Weights of a small masked image model: norm rmsnorm.
Rows from block 3 of a small masked image model, named by matrix and row number. Rows with one number within an expert belong to one neuron, the router's apart. Each number is 500 + 40 x the weight over its row's rms, rounded and kept within 0 to 999. All counts start at 0. Numbers have three digits each.
Before each expert's rows are labels from the 100 images, of 14848, where the router gives the expert most weight on average: "responds to" is what is common among them; "peak on" is the class under the peak. Only what is clearly more common there than usual is listed. The data: renderings of 100 made-up gadgets, each built of a few solids, in any pose.
# router: slot weights (model.blocks.3.mlp.router.weight, 128x48), inputs 0-47
# up: expert up (model.blocks.3.mlp.up, 64x96x48), inputs 0-47
# down: expert down (model.blocks.3.mlp.down, 64x48x96, transposed), outputs 0-47

# expert 39
responds to: green; teal
peak on: main colour; second colour
router.78:451461494472558586466494513502441441466520534479522442493563410521420495542489492485513511508560511444483487498495465466560480445457533527549461
router.79:486464562497514511450497485554486475561569504553565454476544465551501455609522491479505481486444451505534551493500456539559488546528467562494468
up.0:468512459485456486480455500406493519464381531512497528471481496512498537532514387486493552531508549504427553429529513502488496483506458515521455
down.0:534522605491543507532529502522567481491514479562445437534490506576493465481481536456490449442506483531505486619547497554487498521464543496486513
up.1:499485570527487458480487530484472489571540463528527488465575480434454490513532408562509538566520460498463533499504569517473444518410489505467512
down.1:485487440496500556518537507545535507486428448473498504490456506539587541445484533484486519456490434502521447556486458490454479407581489482556540
up.2:440537475485442489459470536366511504487390509516495503483479460492494526456496418505455538497482481482443565461533538495490532485510495520485444
down.2:509509573464551451563531483539517505496539500481429462529514521562458465574491495433578477461492487529525488544553489522535478540422568490508462
up.3:528477551566511457498524542568462491559563466520508535459523499463489523526531435587528606561530502466479488508489526537487441500431492488489526
down.3:480479407490474540495508504478536502493419453495505516496514510515588489433476562469449464430497459507505505533484481502417502413566450489503543
up.4:520494489518463425537525543584489539568453470503497548483467532463551494497516498491502539524563558484441460508461475552439505496485472422447578
down.4:495530465564504517409422518405533519415481512484531508450497514502521498502456483514453499447469449550552502488542532454442440490501448523499463
up.5:476502550536471481434512512457540523467480423558473521465477428500462607517545448565467487538509485536505566490557444531449479476486504526477478
down.5:498466563492491462500505462495468497525540512439535468471504495505461540564478426508606511494424459495467533445539472492537478535468525550497393
up.6:464503478515442447534492507516486515465460515513466554492521522475557480503498481479413542462534576490433444489483425567456477496501415481492584
down.6:471561545604518539466479526438541509498531517508560502500488499540488484580452493493463503476479438562540492481504534492455502513422480514401458
up.7:530504480517518460471447482469593530502527532562512449427475479514544546527575494515519472568480490496506494589586492496496517513557419486529487
down.7:480483491439468512516504454460483459539486423450470540552520482539465459506486424422560491450490470469503475492409514473496519545439577494475543
up.8:446495584526468473458595489448503522491518407516459543523572441527503534523563504543468436522487505543480485491520443514471493470491563544505492
down.8:496485579480500454503509461477481493515533515435514463487503492529455498596470446438545500451433451510473483469539484494541484560426545535522408
up.9:500530493429452484535558516400486501490492483465489474572513532523499490414512558412508505542443559520467438451490548500472489451504538468490519
down.9:546541533579501570423429456514533484548512515544510485409500499469516475564506484528528506557482485471527552501490489468552433458562504531547515
up.10:540504581538409451518540513541494543546497403508496536503456522531514479457541540548509438538474532535439478490485515560475469476534499503436550
down.10:503498567446522463455495429482541521490526562436462478485524498518501493564455416435472521428466435525463491448547498492493468520464542460517443
up.11:526485526531549513477513497499503492501443459489495596453503479445514504372497479513484560519504470449432484472510587474490464526438503550508441
down.11:496519490509513460540543473534507469557514461545525468545518498510493422536516498420557456440433535523552505565497457543513486421527525434433512
up.12:475482466510545513476456495551503483470470499496460537474462480483447473410466584531491419386498475524585532494489557469485506506477483561498520
down.12:483476540474490518554550534516471498512502509517533524567494477470483513549542429435524471514512513412537483521516447524591577506453509477437415

# expert 62
responds to: blue; teal
peak on: main colour; second colour
router.124:509443484529490529461496469530511450524507475533549520482519444485522500524519464582501533489438410512529462495531437520469383405481489533490476
router.125:476456517470500517413514478556510453477506456495524446495529449502448519488503430539466455492503432531501431439530495544453451436567548480445472
up.0:490476543550538486511483421497538535438552544567492493460453509471558446470486557530415511531554488474499459495595522530505504514497489448497435
down.0:513419445460532517501549510496511447602516476523584487504525503484485461490506425506526522466420477532494477501511404501445457473561503499496540
up.1:508479512502522495507520518451478484518473486458498465464500505482494448564518653476550481523496551509450510490458542443474562546506524554590470
down.1:490532464541512484579440541556515507482494540512527499593467501582512583471472502506481446537564453514518495506520495542563577502453478476488452
up.2:489595537496475480530473523481498547452484598516474472487432511497523479520480489459412516469563502550451498534513474528555521528509444421555530
down.2:534485454474547485446497452518491477568475499551558499467558497492470483541503434547468497530441492476513424515538456459469412518533539558467427
up.3:451502493443517464512545399531497566510538470521500492475417531534449537450493502476514362532492528490476487547524508460519504546534506491473537
down.3:523435519476492524455519560530507465465496519559468512526509462505573476544514606496446594513476541589544550487516493473498534477501532517455539
up.4:501434562472512490439464456451528487475567536553453510485532445550470483487525555463496522462505512551485546461597500517539574448557469498500485
down.4:479486465482515511448445491507457521484501509499494481462582508426480553465487473538499480515451477472498517534555456586509411433486493511412421
up.5:475512495473551506506496485479515535526481505501493444492463508458512440488500641501542392555466550524487519530473532427483513544578527511484483
down.5:503470500513501517521524545541471497487523483535539513575459484607534577516517551498483528517540458525518565465510491503526644496448526484481508
up.6:485443590473517479523557543521467486490559570487457456473528508513434517535503487436524449497601530493418558482480493515548514507497479456542498
down.6:499506458478519433472499476523522484485445521529519483555525505475483458480473460520408550481463487497555382511545525464471464530534498573449420
up.7:525538480559454457506393476488499574457529505555490504522469513474530536508476470482407609510494477497467507544541472553534524511474447459501488
down.7:523487495513520548477510483511495466569542486509548493463505480496510496517525406532570494532432537461450459500493471410497393492563537541524557
up.8:508520454458426419494529451538500510503526418483493499508491509592374512463500443485508457469530473521446492527491510460501496493516478527498578
down.8:491515584464501528475458516471529466475480565500417486470477450453534441491495562508485573512469584555518560494544570523533438527493497517473506
up.9:554492510499506488480500571496440463518535511455489503471601477513468537570584463510547583508534492527484534548455435456512471454498458543540488
down.9:458581507529480469536526433463590521450458499501444500518460510476482510494471489519468429483527522416467420474478590539543488499483479505495451
up.10:505529533462491492415491486469547515473480503536435536530574424507443534429525493398499473450546500546482516475577515535550484502550493490495508
down.10:480495459501495533449454510501462521484502503493518486469581515429499561446480474545498484504453469477502491537564462594502428421482490515424424
up.11:525509573477485494413494443444539510483569519542465493505534448541446504479541523455482531474525521549476547470582508586495492513575500540546483
down.11:487473468515514541448456504515449520472504483498515512455592509432492570454488489547511478503453484475499499526559461599516399454490492514439448
up.12:500490496469449505501506470521464563524458382480502577532511495559488514495534500488505354490501510481531477552436516456519498506499539504518552
down.12:504475538478502478464483494514490501480472554512399515456496481500479557504483574531522555554514560549514609497544550585500536518469503491427503

# expert 57
responds to: orange
peak on: main colour; second colour
router.114:476445474506531478462526542481434428518485477463459492523545444528414444465493518491513483515506521488450499457452483483424504373482511524448510
router.115:463498522461480437407529449492521509457489449515428524498540437571463483497511541482442470469475521545523491449568438508493528459588485516503475
up.0:573483491501440490485507510569495517541484546531490549460500438430509476509512510511508482448486518500581534550516475493506376481499518607479488
down.0:506465489507487468510600510470469480468453465512514507536520512551458491406479494427418451508562501493491484429455444527507583467451466498510487
up.1:499509560460573494494522488491509494507487528492568454498551518558508520528531562422491425469450517471499451539494557505595543543568506440486516
down.1:533572478544461454498477545531463467423469488517374520486425495465453499463487521531548528513478534507471509486528491475486500450483514536468401
up.2:481479559584566486507557483555501523553500592534566495488558511496550485516537539503520505482465434484543456536468529518450486577480457529462529
down.2:473435459438458552511494524507476443482433452424496529505460504487499541465499528524439498497524512519555483404527499468552514387489523490492456
up.3:486530479478526533474474498482510494504525504511552449468538486445570525529488452565477491559494419569482568470553520506485551552395496476471438
down.3:481507485522494455455566507521415515408456462542436515545475495560412472453469534480524472502564482538481478510470515462464512413506517488474527
up.4:485551490517452467430389469439562550443514487539459524475463430473483544496520409517483468479491500552496535554561477489502472483511501481504467
down.4:506514487560472462466419480532412497432467493443474545538461519470462477470457512522461450489487473476512487414514510434502448425488504536455448
up.5:500536481495496478475384477451573534491515520515547506497486484438579512476486376540498515484538458517470549543520543474501505534432523467503493
down.5:487496458532493463480577526494505511429495466593432484521505489588393507501488535466489486522581515569474482547467471486448526463522494499485503
up.6:562528526523519489554517485589502547528481517507519520540347550479582489532472516499441500506537503480477464497482513534513511575484481459496528
down.6:504554527469495489426507498404491529439499513512488502513519484479507577558502541544502523476519494493554526500546578480451497577437489537405464
up.7:530497480482485477494420514479471566460514507478540550511402500449544542534519429550492464549594449530479534524522501479505562567455516512525489
down.7:474551512520525484467544490463482525413533470564438487538538471567409465520467543433491449455555509558523476565464515459492498499480504477457525
up.8:476523460458468541515444518462509473430535438485524536462380475462526529483460490543484490498612497463479478499565493477525482528446511522522448
down.8:476541533534548480472484449523454554474560498540472567565528490549503506546513499455588423506530512590505494535428460480494509487540492441512524
up.9:562517457480429443517475510550489555465500488494521512519427489517495494527579600508542473618522463491479549514523427492519505509530499475519473
down.9:462527507481581498465550448438526493498526510502510495570546477518509516562446458416492517407536539559486496454480536445490532500441524480471554
up.10:533519518455567514526555470521546487507539574526554462480447511516551506562491515464489503497485538449494413545539562495548412521479442462534474
down.10:473472516440461552450476495447504469547489494431509525532528495533445525505504508541515520491442539457500536396469561489442498422533540546425503
up.11:555518571477560513571537485575515494554471564503533491500396561484586486523485531508496483515496558484471441497504542523551458521487473466513518
down.11:523484480425452486418477500439459483449496509488472489493549506477501579535505512513557487497418447476539572492523526482461501539546491538429420
up.12:528527497479571534514469473515552492509549579544581487460470503485520516563472446472463554438484510434490452529530518500541462565500428475562490
down.12:471515538486501481493551484459473500509539464490483525563523511557434549508528530548478573507466569434495484451484569515433530469477552529394513

# expert 33
responds to: yellow
peak on: main colour
router.66:443485537437471546444522413555529512519505451455469491476494482528494460536521533490558496524503448493493599488513531494514486437609546505465477
router.67:465464521466504487500514445524508528484465581519488512588507501493434447582477531472450422503591527482508515486554541508569514515532485575497486
up.0:444533493499515537440479523459513462467566446544471482503541433457517554458492519568479503459445455545499534517568448558470489462469462581485522
down.0:483500569435466512426465489482478471466486489476464446496550473506489584398488477491518473494522425490532583552552531551558534494495503518508476
up.1:493498475484505507483605420454481503465458493517511547506506477593442456550498523506542523485512451524443447530513517476545474520586541579509512
down.1:515574516534469521497443507543558498535560527539472489467464503445557546401506467501461488499539561448552511483495522490471487492418487426463543
up.2:487550527533485496447495483524526499491541466560485534460520444513540574480525512550449445500453532592426437518555421538481482457518465527466484
down.2:489480574440468513421459496496470481468497480461476451493553471518476581395502484483512480500526417491532594540542516538553529497486513520502478
up.3:487496529526507493505579484488532514491483484472496505466505502649581478523497489463541477511535462499507440479509545443527519524576523535455586
down.3:516596461488462491481440491491516513519562514521485496541453511417442445481506447511478521487476554472430484478495484466416437480448529437507452
up.4:477502471520517505504456522530504491479596526559531468551498514408523504473509547467483531484477478478411604440506432501471477502458505447497442
down.4:488449512468525444533516493508473490487428467447504513454537495564468550497493490580472504531490463607549466563540543541483589484488491549509536
up.5:426481481496466498497491472536501466519585489545437493558502498428481520459499519523468535464501507571356492475523495577500464496499487501530539
down.5:504469552484501509489527547498505472494432503481623511468490520545522535500512506519485548512442471561589573488497472495425522500403486496456479
up.6:578499477521440468494440547554509514462493464599466487518481493508476490454487493562484494469483514438427478376512461536471499525513508497444507
down.6:489476538477470523436527499470460487513444557444512482472528490491497572474520538446483495507490454582575562609481544520545469455494489498556465
up.7:514523482556488470502544523498511526522432482463508500457501484653530474527490474505509472504534530501542384450516522459517511495572504531455531
down.7:519552526464462564448433475470506495465554518537458478544467506400483474447505468452497517478498517435451550541455531501442431489470495440516468
up.8:429471453512533497491520496534511486476586499522442477543549505449550483510506508559501444464481486562459507493506509454554514479492434504553629
down.8:519520529514497519541509499476503503537476487446595552481425506533465516492502466475494607528482494519519494458514491503384522521471557523436418
up.9:462480476496461507498444503546461501472604498536428477567505501414495505488510498582507501492494454531397505489531489517513487508539487514573575
down.9:502484519490510488515535493489535498527454485465631526466485507565484528481505512453476572519458510593556539485501511497461518483399512495431450
up.10:486525481499497507510408536528486499479593487555514470546507517385533550478497517506439473492482491517470525446502438552471560510436471429514522
down.10:504418469519539492549576512486484502493427503401540543463506506586496486535509513508529516533459474573549522556503506501538495457513502590490463
up.11:503527534500538490481606424463559494511447513508458491473527490608520453539489508501526486472545468559480431530508540436505530485557515548514536
down.11:507571455513433515502429524474496506460558500514483536500447510442488508448497443508510543504473555391475517452494482503452431535441509435459500
up.12:472491505501484492513419511531492497484646499568479484534477512396516524460507513491451517504492487546489570527515469549440522491438459471519488
down.12:491443467505521491515552504478493484500366460418575512472547507581476527531499527546502516524442468574528493466514480513557547483506505547490505